Weights of a small image classifier.
Model: 4.99M parameters, 32-pixel images, arch mlp, layers 8, norm layernorm, activation gelu_tanh, width 256.
Training: soap at rate 0.0034, batches of 512, held-out accuracy 83%.
Data: trained on drawn small creatures on textured ground, 101725 training examples, 150.0 epochs.
Rows from block 4 of a small image classifier, named by matrix and row number. Rows with one number belong to one neuron. Each number is 500 + 50 x the weight over its row's rms, rounded and kept within 0 to 999. All counts start at 0. Numbers have three digits each.
After each neuron's rows are labels from the 100 images, of 14848, where the neuron reaches its highest value: "strongest on" is what is common among them. Only what is clearly more common there than usual is listed. The data: drawn small creatures on textured ground. In brackets: how many of the 100.
# fc1: MLP up (model.blocks.4.mlp.fc1.weight, 1024x256), inputs 128-191
# fc2: MLP down (model.blocks.4.mlp.fc2.weight, 256x1024, transposed), outputs 128-191

fc1.532:450472449542498557558454542508433500423541539555544488481457486466468457566519561507473493503449494545475532533468523504487537476510617521550479460484453396470561464476460511547542435596487604
fc2.532:558510504400509525413479499506529565505494488451494468494482470460507401545511572553534359533498548434457496474492496453558508515452426482469548482473479507497653436525475502516489441485545542
strongest on: snake (38)

fc1.609:539510498496631481567564488471455476535478473586495341537447483472568479582519521502514580546547422540447528515511480430498538451481457589497576522562573474535506435497465504477561532526484603
fc2.609:471456490490575514491497550449552485545585535380457518481509582512471559428437451481549505566423466459544475553524562554391459548527515501440486501501481476459524547479604421522461402333531468
strongest on: butterfly (29)

fc1.18:476437412417483559550474554525438523421464525427450574530509516410510426560469427379546479490545542438484519494443500511472468499487564510414579535548463559577440502516496562478548505424484441
fc2.18:568551559538470499465614508515476462542461495472520510466502444557570569541550408431464500520472533505551547513483599553496526472479533614443542535363509451437572503524454427503443544478437532
strongest on: jellyfish (97); red (27)

fc1.643:540550507486530383535450457482510519539447529557468462569532608583463426488508465476490414505459528452587590444503497420546532507556545506439417513513593494467508425594444498421434424512526526
fc2.643:511480466500537468545487411555468485492448444543504520500488443513505496579566580501468479490473501500438478477485558419470494461498378499490488503518426394572658462477485502491575562531482447
strongest on: scaly (42); pink (35); caterpillar (28)

fc1.619:452456517450590565430497552435455477530600472481503483518567516414535555518443644491540559571502595583490551547474487432527477537516472478407506444450479458505520465538442550419539514557516527
fc2.619:545521526434437466505538572500475499577548470571468493557463513567404518457461548603513521530445450584439511518440487520391566510430543489546454436514473441543506460510510556564566471468535481
strongest on: butterfly (81); scaly (44); pink (38)

fc1.65:450464545559520537447508554504435447393446534558573539489591449412548520444460463505484568538437542484538524491466470438530531443613518462484510462439492483571436497545476472455498393503531527
fc2.65:528535509490523406532389435481488528500537548544430563475466455494506460512381585505448477499424461429543502462466451442440446613515488483491373499526501551506528479463471521472538403531546539
strongest on: scaly (40); yellow (33)

fc1.662:535557445486507469497494453556451448518528491366496512524525431485461494515488458501523538413458538552411448552422425468525544594524532492459527575512399570470446526506536556554456559460481530
fc2.662:542490450410535499499552515474530463524458502554487554520415410483388508410421498455497508470475483491591420468556540524520424551494406468549508518512556505503503432451456516491446506501540524
strongest on: butterfly (47); blue (42); starfish (31)

fc1.426:438516545400503560447508541445417470437475530579465564416465488471492544502518465500535448531562519467502476509503535519482547512553508550507520496527465500544423481511493554423493431495448455
fc2.426:539462485518466596517420540569509557490604453481520520463590516501568554483499460601585519490413467546495509504415543456473489437480428432553492483460438456578484556512595527524515544540505521
strongest on: butterfly (51); fish (47); pink (32)

fc1.617:404524537515459552488500515536471495504519541506571519412425518555531418547467551447448417482528590467630496518526479438521393533497582510520519424454524473567474593539540523489525527553576501
fc2.617:453482504455514578550546492542428461496495492467493469439485487533507479476498505542533512549552509426480523534475488519396586482554426561497497476424510476527482514516496474542481471533465435
strongest on: green (40); dragonfly (27)

fc1.667:545422464509572534483549537597515522471406476570542443501473557365459523500388505530482502504473553461474517488527568498511558536506541528477638521445485527463400448496519487557533467523567513
fc2.667:453399499470518420471478465464520515422542498501519477559471554553490488544502537448546488491445505516476434397428425509601537423453492390465544470604475588457542435406524438442552502420583450
strongest on: small (75); snail (41); fish (33); colour: black (30)

fc1.250:505478525502491573626456511494567470463518537496531507506443462473538450499541509521503554582526525466536509503473635468477460452516530490519493456464563565485469584597481429581474460456505551
fc2.250:462459452476450523446492551566460568471427557521438533528511557583505555518412459449538502415402442612445548502569503517559485499479563549482462574493524483458457500428493477509480562487558500
strongest on: snake (87); large (51)

fc1.499:579527500544505547542504544494453524566475391477528532572510556556512479484509435455495505501500578506511531430445485447487467383518443577599555613537534583563463504510464561491472490394510469
fc2.499:513466517532445538449538562509545385483505418489505508533559585494465533477573478444491467485399524480467527503483533508434433607431490484491508459534408436572470564454480421533409419491472463
strongest on: scaly (79); crab (37)

fc1.376:536559476550505567510384492469410497496564535502390553509464492471607464526451541530490501496580622436517477505544379530445466560457465462415486535497467572411608464518505547554595429495516524
fc2.376:487510576525449449546600535485551521516563451530497463485466479490502548486501483513513474479454473605482471433439471526435543386548515441577565468533527506541483550473452504527429551573556472
strongest on: green (32); spider (28); teal (26)

fc1.398:564578570467558486475489524466563490514576521459475517492441569560518501518469599461514493498482517538619522478517412496497538528520574455482528492520536548599547564537474503470506544529524396
fc2.398:390520431478521464513542620442435446512544501450468486474585512480455468470437494532524414538404549400556567511504439509497555478498452453477571478399406511522500574511520443462483503491484376
strongest on: small (67); plain (55); teal (26); colour: blue (25)

fc1.232:480508468464479511526428516468388423510542493545378477482521479488522482572492512518393501593507565421471535582522503435539505498516485521514532415453453498518433546495496449487469472505462430
fc2.232:504560551535456518633589529429544521546506451442551520551575586509432574607510424482543524511507516534462513468433460470444523500454535506517477521517446418487541427414473530406504514526489482
strongest on: jellyfish (61); spotted (37); white (26)

fc1.199:486549399464409575484540474553359571499490539494514492483535458469523532471522439418459584493517428394523514403405563462406558434511487474528497489438478473523467546469513475524558546483497535
fc2.199:581577526526512513484438554481477507424462546496498468482621534452476475464522535459561471546530561527477515584560483523573493515442517433471410494454408483484465438509396464460541530498390559
strongest on: jellyfish (57); snake (32)

fc1.384:501564477553462450477502481513594515534513511532487578484640453608513492498535550473520490481535488626520554510501465487552599432550442579483460451473518473409470501465519440497468474484533583
fc2.384:562448397509521450547458527541394486554456462399485556469469391404513628636479544545541538481449509376504492395461564524531528497494581482563543603469468541597594528530513544480462541515450513
strongest on: small (70); starfish (36)

fc1.9:449536544486572458524423505471471506540484533477471526515537447488517506491470632494433493521412442470492464486529523538543494597556489599555457490562494563562467495501490454457510512452536404
fc2.9:496391398538489548459527507485529503423579442504518478555420495446567427538485389494580467456581487526481501506539542470479466448456508472427477534454523414508530472503486485462492500523532572
strongest on: snake (25)

fc1.317:574415541464661484469563550519466487597487519464477501575529537402555589419468431532521542411550550452551494500381509559425520439467532398566493524563519560475588483478464538485516503505597480
fc2.317:479492494489459573533496558449560499513460485487484525536504485594545565417481565461502561525522501564397401445558498492519548446429503504482478499538545609426598464554520496585478523544602563
strongest on: small (79); snail (41); white (39); creature: turtle (33)

fc1.314:468577539447596536530506477532500527592590583598452521531450536508485500582452499578439422454601476516464541480523426441492549534484542472503497476561531475408571515562573415515500514519558437
fc2.314:500494552484396538517478466402497477385521528489507528482457504474512591391525476411481438458524595567482536526567526519479565493472462562503508428487507512503448485536431597490524552484559498
strongest on: green (53); teal (36); dragonfly (33)

fc1.347:561503444489509498505530489532586435528456554489573517467513532581472595445504481480554429436438552439519485519390580507410572517532503506402497559500578633528455614566518553437518489410532479
fc2.347:449492459567528475526499505520492517465462418613451474530551464516583495507522475438529555485587506521532505493521469602449498465481429515525483516457473529472502492471626522440477530513452474
strongest on: jellyfish (99); large (60)

fc1.343:451492529429494599468479498432496545517554551510564485497470493485375504531516539498499652505455528490502484510449511516414550495481598529517557460568563495571428490471473493473577484519388573
fc2.343:424459490442424575474560534568498468437496512591529516469540438487469483465445477471421508554481580609445545505524463459515472491440484452511492527476510479526558540606548507513519491471561598
strongest on: scaly (45); butterfly (44); snail (35)

fc1.246:467480554411535466498528539579550486620533490575581581481467569527504476480517496532463479539405417537485536421506533454522544528537574489570525510502533450509523568529516411504468495466484472
fc2.246:538521469574457471607514401476517525536563471409488400571514412466494526489497492439502521513530546457506472622527449504539424424477478496503514533441456537520522474424537548513514505534466452
strongest on: teal (39); butterfly (25)

fc1.679:419477490506547566534460501568446536528601534540371541533455471522564590482467481638521433485519592456535477542558357461476485476486586476495411541497459559425548532488531519534583457577502501
fc2.679:456576496493429443480535476539471543409617541514545449518516444564506517509604532438518524511509477525484465503523613499456587551508452497474414424580497476530534521572453572516483548477533549
strongest on: green (49); snake (33); teal (31)

fc1.544:478463537547569538541485544520466529426473532572491486502509502552498564497529512560416477411522536524530606481526490572466566501471536476507504519434524561528431508483493461581474463436400515
fc2.544:461511583515446456468496560450499479481518562505628387483465501535499524463452431467497542431507549563456491499524509500542494579418433588521432585579525381392474476542537519472521522592466554
strongest on: jellyfish (36); snake (33)

fc1.742:497492423543582482496454525467478461511467516505544432452506467489559496560478457498449561590433533385549455583499511482479535455481454557512541482587489540548544483510400591525507554548456559
fc2.742:512551520432441581551536416466356503485443474503585555462487630605505517583451528436507553428606547512513478478462472492491495483557530450466490492513427542478475549487475400490565522466481527
strongest on: butterfly (72); purple (36)

fc1.680:461538499473525433605479450623573442445561509476545615571487545447486556522424495536497497521430518491556504418615616537577433500454459408488584452491472497528521481492461455484583444591539442
fc2.680:451526520548449462477518517466465605525522485484518537589531602513557555518497477446511463507539475417582495527394493580485550539443509472416588529538575515527549475507495601471496456473445562
strongest on: snake (42); black (37)

fc1.550:481532574481473437526438470535447488481457506575527496477517442457533445498534422492473524530520422468555597453454500439495494513609503561474435493551524551571488451585447611422504522528512439
fc2.550:588456486535499489463557479510539472517529458572552468496575494546546578558436456512522506491503508452476479601531525566446510578468491545528577557512433467488526510468510379521483518519545593
strongest on: scaly (64); pink (44)

fc1.459:487517436536387503492488495547575435494575485546478519523472509539461480432597479426454502458376568482502500475464486497412499498492516529514526541539485555521522493443420539517501505441520511
fc2.459:458407516547555505558511477425429543484501466490395460543493447496492499539478631532479491421487565518440528444597533511533447501499570493516487469444437403440429556517588363483464515545458573
strongest on: butterfly (64); large (60)

fc1.681:504462383419454574515492596562411464549492512432425506482535517449467422550448411459436467461496561480515500489359528469532499415499495464486504477486511495519503542519537485537502436465545484
fc2.681:546517604464456540534456491485468584469340514456515524513501536520493521548494386481498480597511474455508552448516508590457480423606504557474525503478486464486527484442512577529525662522448494
strongest on: jellyfish (95)

fc1.668:538521502521528427489427408392591546562536462499537598520470480427511498555521488556505488531511532406500492533510503384412506519521485487520513492428543550445551594494464555517508466484550581
fc2.668:442601428532505499531620539629493499513389513434517541577480476489462594487486484409497494499515443450563523390536465548468495505416523435489515454493549555483592389490492515418568490494572475
strongest on: jellyfish (77); white (35); yellow (28)

fc1.2:460544522483512507535466416473507503412462529555517519463438497449485507440584448487503494421565432317568545447522513527518542537611429547519466471568539510673518543535523561455528489477488480
fc2.2:645523520513548548445531505481523462468562517590457452454595520521487605567527400448570483510443497499478533592447462514548501503457535584594578588510532485410479514466411475451566486531518541
strongest on: scaly (41); orange (39); green (28)

fc1.245:471409567528469458514535447386549511571539484544473501514465451468410472520430506357418485508439541482563465557576523474521473523483612517532458525464554559496496461437485491544420423465497531
fc2.245:473497521489566439548510388532452516542468496390483486484499518388571496520566522481451496397560558574545461544522459516487482458492552506509497460563479477526488533439505533453534451566466445
strongest on: butterfly (71); large (60); brown (26)

fc1.543:437524458444534515492585544533482459576519568575502515509442579549426465581446465584463508494561465518521540455466488450454479513531558539451438508451440486489459550486494465514580462338402394
fc2.543:448467465499440533605496477429461469464486532512548622433472484453486563440392514504532468483542493502447517520519526550529552473489515510498491509461522515544442535516515619518554623441517537
strongest on: green (55); butterfly (37); dragonfly (27)

fc1.422:514505508457547507522490529425567489545439455499498582507542586546582484514520422607529497459521521477530445442497547632428428430448473498521480446416538542477425480523403509415483493464548570
fc2.422:518526497549388511447448494513503504510482527469463466510440499482453546453491485541492461516547523541545584532477529386537477494604459528504518536489494521471488490481577595544550505428453502
strongest on: small (66); crab (40)

fc1.5:469447522510514514441472490592428497540501441418479430572533454537473464432518468459549489513445584475467553449493473433469438456473491538496516664491604484427544480497417524504465512396466389
fc2.5:529456502584485527468544511528544468519495480504534489604522538515564532433466457481551474448441569468538604532512568606503420589504453483552436499574415549483475478419540506464437435534489474
strongest on: scaly (36); green (26)